Weights of a small image captioner.
Training: soap at rate 0.002, 4400 steps, batches of 64.
Data: trained on pictures of board games with random positions, seen at a slant, 2.9 epochs.
Rows from block 4 of the image encoder of a small image captioner, named by matrix and row number. Rows with one number belong to one neuron. Each number is 128 + 32 x the weight over its row's rms, rounded and kept within 0 to 255. All counts start at 0. Numbers have three digits each.
Before each neuron's rows are labels from the 100 images, of 14976, where the neuron reaches its largest size: "strongest on" is what is common among them. Only what is clearly more common there than usual is listed. The data: pictures of board games with random positions, seen at a slant.
# gate: MLP gate (encoder.blocks.4.mlp.gate.weight, 480x160), inputs 80-159
# fc1: MLP up (encoder.blocks.4.mlp.fc1.weight, 480x160), inputs 80-159
# fc2: MLP down (encoder.blocks.4.mlp.fc2.weight, 160x480, transposed), outputs 80-159

strongest on: discs in an upright rack; half full
gate.266:108052139094082156043120100070128140101123128141175179149142172145162101152098126177128099093198173128127142151202116072152122116135149108077167139086131104127158135102127096092085137145160129144022104137128143084069132154166133168135104078
fc1.266:058122144132074152100110107096144149095139135143226131144123180144123115154118137099147091118157118148165173149106115115182138112148100088115152130084088112114073138093208097121114132151111194101053144213116129127094105152172108186109125080
fc2.266:113074116078136165125151139133129088119124137085097164132144072190084121174199098056074131105135122135138144152144133197104081159095065129151105081172144179113129170166154153119145161089159079149129180112146151102096140151156132136142182132

strongest on: noughts and crosses; digit grid
gate.171:141134158120150144091160129077067137113133106114130129103167140070142150093130170102161188146138116167157123099198167112136140084143181187167108120122121135133122088093091153070054114161186108107152069133057099088073125131111116166150134197
fc1.171:117102164061122144202162134139105133134105159141118097138159107097143117162202131108148105083166135148137067110154102142135098106064138103138122141061068080180088099121124164134073138156188142124117055120137113121121113142116091166146133161
fc2.171:092165128132185114115153122119115146163150145158128097150173156157183117143156130083082074130134148158122123132099097142159112092130114100106058161165079132135096164159129121123095145147122123138084186150189119175147179119164145120128105079

strongest on: discs on a green board
gate.347:088047115127109133147128134155174067137120107093138180137067076086071062087097134137202139189145109134172146169107127164126118145142115087140176141148081086122083093124129139191122182115123098102174128145073115086112144139146170093134122065
fc1.347:125050101078074107138081105125128141130168105088167169149111137150076133118084101080158106194141088069133186144152116173133119121158072135126189137174088096109122120118107105197109203097096114075158126140119174088128147103080152150130109102
fc2.347:163103085123087108150156133140138104104101197134056111083086078114113115087165137086119117056138143116142088141157133161123221097155174120075097116123096159096113116058086101142119129184129139107071187127100170141096126186103105118109109113

strongest on: noughts and crosses
gate.309:117178072117144158163113135118133138077101144154134168132060104094140080123093109124124161128153078167108120128151146141102150113138197079144193168063168125141080131165133125143168132193102110078166198181121117119112128112206170046161090096
fc1.309:070149141174129063139182104153168174149156097121102160132154104122189087145101113116067132096134084126047117172178181055122104073139127140116088193142162121110142141172088128156117128166153114114119114159152104103097121173184147069159177127
fc2.309:124121161142125134148066168143107115130148171125112171161179152183078093122119130092119128126187169145109111162161185162119024143136133105140110162140096087115114098098131175141112103154134072083113119054159128157073123146102157106125088126

strongest on: draughts
gate.61:149118109094109133138150136121108109156179100172124175129094140158101152137054160152143168228186119158119139109185121071096178092109156129123133140109117164096136125161089125087155215155169146145068140113146109118120123101057063159135092120
fc1.61:156158080107112135159148114148129109139160146193125167122098168150112143115067156124127189215204122153124143077186134085091152089127151112121139145114109150106146137166137140075141206163177096152090126124129080139136125128072091140133110091
fc2.61:078181142081097148177166105111132109078120142126129111151124122107128175161130097154109135090101154135131129121116176157099130126141094129129121129143146138158131046153074072144117148080054114174157160112186099152099138163153108124142151103

strongest on: stones on a line grid
gate.325:077160126130180130100093131148126117168133088115109142168134102106157098154160095133143156140096086167088163071202161144143165125131116165095194136091072121082138063176150142115084114148127093152112107136105135113140128122147132136168116040
fc1.325:166070130111115104120201147132123091062162200125145117114143179100105151114095123154118111129109117089134135129039121063156096114181136104147094118202129088146113156126096130132096076142100139144097149049139137133066149127112101113137139099
fc2.325:123084151133108134144069136126115133151127096036039083075139113146144161133137078135141112107085144102075170099098206117164153154129143110206117115155096030106129153154134151138134096107140109096134165087110136145157094151119084148081161152

strongest on: discs in an upright rack
gate.360:134155140148114108138144180092103144108135114120153149152180092194105106173093121161133115026182154118168155071164154138123142134064168143113103160154124105142157128044091090158105155148084128062078110157086085165133117172145142092126130118
fc1.360:094130119156130112104151119110062107090166118125121141106124117150081091153174122095083105147088112162138171094115089130108109143176120139090198145133098141140089171121117150113160117169142148171120136155146088114170085077203095143151125129
fc2.360:110130150038139136207099118181072154114130112184098152106127094161135107125099173195098107133148128156111118110133137103073110097162121156126100177121070166073128168104082116054107145161096194135149102134129140170144115156166101117136173113

strongest on: stones on a line grid
gate.143:149115066121160123175083110123125069144091059124079165053124121106121121148096133137096173118183081105143181076137149104139096151138167110134150130139146181097089142130129129092050170086102124173126145156135136120067167131122178168169203120
fc1.143:106132132073133128136107098089100174088136163179134136144118102149110101059122067137153165055156124128155092141078156163163112148134107131184095119143103110117115128140137066173150069225153125108146153159097147130103155154122119156090107118
fc2.143:148160131131066155093152106126071122088102123148115151210107098158110146100135135133129134102056155082178146179154107167152111161144180134080081140179057140146174055098027148116087084131184125067098103151183127155152072190085120154147161150

strongest on: digit grid
gate.160:088132130133176153137144141149122129146090125126147162157146121126109104162152149167066163133111105173097166145176086174190145117061103114111131109064151116117144115062069111110074201096112208170108142142140169168180132152125160172083123202
fc1.160:060132114145134182115140106139160153135164125163172143185089128123161098165110096154151159145112141115194166141112092123165177105126128139088148128053107075106115101090076120085124124135147166078166145080129203132148101117143112144115105180
fc2.160:144083087137148210079104127138125101090154144138045137138135153083133129158175132134170064138119061081114091179151131115117160189108099110171098139125091074169090135185104113113103102141131128115154119162113107118147165109100169098117103069

strongest on: noughts and crosses
gate.305:107130134168094110109168141136095070148064179181146111134156109137138148160129106107076141149157105096111066091101123057147153112107157076157166120075145135101087091108117189129105093177151155163128180140144120151109167109175094062157162142
fc1.305:106146136109099168129132106160124136138163097094100157130123153091090098105133137145136102124132136160166200175159142162101133088109099137156100122107173108146108144111141110143128144119163125105108094091079065149181091127122129103037123155
fc2.305:106113111143119134112164175088129139150141163115135039135147157097139098174163057159066080159158166136076118142140137096132093141134131173185134107146159199101110133132157124125133101189116191129172188154061153146108161117155105141138138141

strongest on: draughts
gate.353:141091119100121145105109149061147095103131164103143103156113166178141137050109166157135114139149109175118128125129130128144121139040158114140133092045190067117095100107122044115143080154108156161156118122089111137168071147160153129119113139
fc1.353:128119113130139092149084134139131116157100105156111159104154109125059120203145137073130128145098143112102162143179118125084142143160092153109150152185044159072153153129114203177127212106164110104120135114106120136124143114110140106123127087
fc2.353:175162156123044143053121082127133098108134122119152114107139168117083134068140151109151143130093149101235175147148085124157159152114107096094130131197094148139144090097123103144158195129167084170123117150181085124126122198091111077106131148

strongest on: stones on a line grid
gate.293:142210118155127153101122141117104084165105133151132038130145182150125106053177090105151112052139065111128148144165112075133157080153110171110125183141127149112136175153067129135090142145144113184121087109124123126138068083101143102106149165
fc1.293:064071150167123155131137169097146080112150131073115113133137117143136139103122146142093157117117153144103143168171111121126161113106131128115187140157128111131073133116123147143099144115139166159168061096116072096131206065146149120150074120
fc2.293:168152084173117164121109104111141100150118126127079069138080140189139114131125128117131116128087139154101076190112106087025139126153105129104129127138181214187160140153144101107128154105097060183117186112124105168120079095162115090140128093

strongest on: discs on a green board
gate.57:158117139090240108091171137078153135131158090134093098186154131149134165125119161128099148158147155141149149125083158118098105124136173078139122115137154161100154096081104137143170226110126128205140105154111182143162155128084139140156109129
fc1.57:132125094156054133146066137147125115125103205094170155089089162111108065139143113111158110087127095095127098114210124158155116126095097148146127144109100082132105129171178131098068040164118109084118148114159085102090115140149107128100160132
fc2.57:136085072117090101125098143157120140093138057083153115114100099122109143155117155120140069146149142149130177152181117111127135135072184129111086087135061207118084204166148101090160147158106105158144212108142179110115102105146156091162143118

strongest on: stones on a line grid
gate.150:106116154227103170098141099151135109102117128165134077179120155146104118129071121196086160143115138114072134099148141091071076132119125134074099090127103121139109091162115209119162104133156130097104202154185155189060166110137155084126122099
fc1.150:175096136064156108165150124152118158105158130155113180078130119122155107115143105139124138130122132113129101136073091172143159144126095138192082110196144151131177124088124056129195097140100144073148065062123111136166141121110078100107104115
fc2.150:117125159191182137146055157158121152101149122122084111105123094103168103079143129110086104202113158143092157106181050120143080139120139185162105166193086090155132108037112185130057103121140118144125141120137152147123104141108107117121126137

strongest on: noughts and crosses
gate.425:141167113122147138120147133163121173117079121139122119089130117086098092179108134168118128073096067077109123079104118154106172136083106120133099068144135103132131146069141125166122165205143156146118188153160105115135148107157130137032128119
fc1.425:123199155177135125143159149196114155046058158172148121078146082141121131146111135134094122113105119076163120109106146117121125113103087102126139187212146096056132142115113148126133146100128159122148202122119112083072133177183119179086135128
fc2.425:168177170095094104138078102075156089124114087092097107079114167153125096040175162138177100169100081137151154104129117115115132087104197137091119078141063135137142175146090123157110128147131111168147148163101167123152157098104106155110125139

strongest on: discs on a green board
gate.27:055049142106139122111138145116077191135166127082168162090097132100115167136175181140144116178107129145099063152126160071135089109126091092144154101191140081161115177121110127118084123184133122128169172108141140153088123070171195120143097113
fc1.27:221176144138136106144130118152191064117103143161088112172165126142145081105115086145107143071137133074148180126107102185120173143130166155140095163089120180103158089136131129123147146039118132141096073147104132066166137192077057152098153159
fc2.27:112148168154094096084106124126127137096108113081157093138149198090168137122117154119115111199146204085190171082126081093130134143131109119125122118097168164177089152107151136140075136177121155145106120122141157113191167183071112104134133134

strongest on: noughts and crosses
gate.25:114114080108140149136130149136122109116058195179087133098198023122146135119085166113156126092090077099135143123127138102164149132144104168106166142132149091097139128062128116161136201095114135116106156152175126118172114129093161158113115100
fc1.25:166137160103128070149148105129113151135136027146188131134088110108119102193105141120108133170140163176100172169132121115135096105079110101096161079079098149198099173140162109153166125118126111164148111115104096113120137141128142129072118139
fc2.25:152121067157145115095137146173077160106157174113119118150075086109116116147201114108071143083125137112155094130142129073155135168234086132134172110170136134135117131123123144128183134199133114169069142073061067139126164124135198109079131158

strongest on: draughts
gate.328:118143117124103118128171082192113113135110193172059128104145125068141098156154142121104102142115131086098132145126106129139214105127120182112128074108155149105168147148086101204174132185122143178150141097141177174115128107156118171189067130
fc1.328:109161117123097130129171114187121088185096189161072114106132113095138122164138121114134108146122113110107147152112122134151217081122119177079125122132127137105173132157063114183160121138121128170160166104155208127134142127152126156182059110
fc2.328:130075109104105147124116080131142107186110126093097171149187097133098161149135142184126088149106142166104121090133115144126130130176075129117191133158071103120145117077073136128139093164201151175066176151135150142163068185151118083140051084

strongest on: stones on a line grid
gate.183:132097131074106098102210164193192132128167136140138140068124080087107150172109127116151091157114153079113145135229105094182125095111158149156143067139127131143140134153162158152075157137092127136131168109205086132118133151127147139134154116
fc1.183:090121107103135149076230126142152130087151181113170134127149122121108157160112128125153101121159121127119158177099113127136167057117137134098142091136096067141139118139165173170093159156139180125139101073142126130166171114119088081125145130
fc2.183:155148174132116145187176099106145130146125109126141131104115138104146146113123173147107129122107186130186128119118108123127098092132175127061093187064087062148115192113143095116052068082208134133114156133109148131142076104160113198097131150

strongest on: digit grid
gate.288:185155140069097146090090081084153153147101093138160172100090121132127158157162172127164088076151120064131146153140147129160138133131167128049084141058093118128175153144144150094076129044093123104128167127121158183128135144177136100122140103
fc1.288:089156131149149111136145095134117094138099081162136143101136119141148123144114177171193108138156119129208102117108116124173102127155155130041102139110155136108183149161128160108098198147123066109133106176114122131154135172173080076136098118
fc2.288:188113097144157104084099130068064103112050143139129142113112143137127127116132148070166162125162142166135172098111106111108111129111106146184107074074150171151163151159109146147118146143133168163154093112116112148132107172146103137114118196

strongest on: draughts
gate.346:148127103065146118088188153150153110141148151119033089166152154120123090136099125182111137120123160126146157118062126109112162128156116160016106095112194110130165111098175103120149127159133124119120127177068117106112167087169151152127116144
fc1.346:163123114095167135067161127123139149175119147136052121142178141129143082131098106184103132131098179101127131130053114132118162121136146135022129094123194096153161066111155088129132109136095142121121115143089147106120185126158145151096126130
fc2.346:116106124188145138109114110122139174148100094163137133107107163123171088079099152185177098132122118118143112091132125108181126140166147140158135111154122138110145122150131135077167129115182133133072123157174111115128173106084138158114133193

strongest on: stones on a line grid
gate.66:152104102131092102152110137164190168108134148107137115123152092113159137142142118105143162136116131109056126115149163136188150070093133091145127106104100086155139093095105123118044147153172124118153104077157134130126102123113168150153156131
fc1.66:093156149122186145110163099113087124127107122103117149104141140139105117155129116146093086103184130165152093128076079153054100173167126158111063149168149164107111113172138136152191109159112130158096129181072110126160130174154100112102097125
fc2.66:183097087153091164121096097123090103121128139165146112075131125082090137150114128209158134130175130116065097124138217134117132162133169125116119127144130145169118131127052085098166149101129137133097128115115134130149204097151141104122040151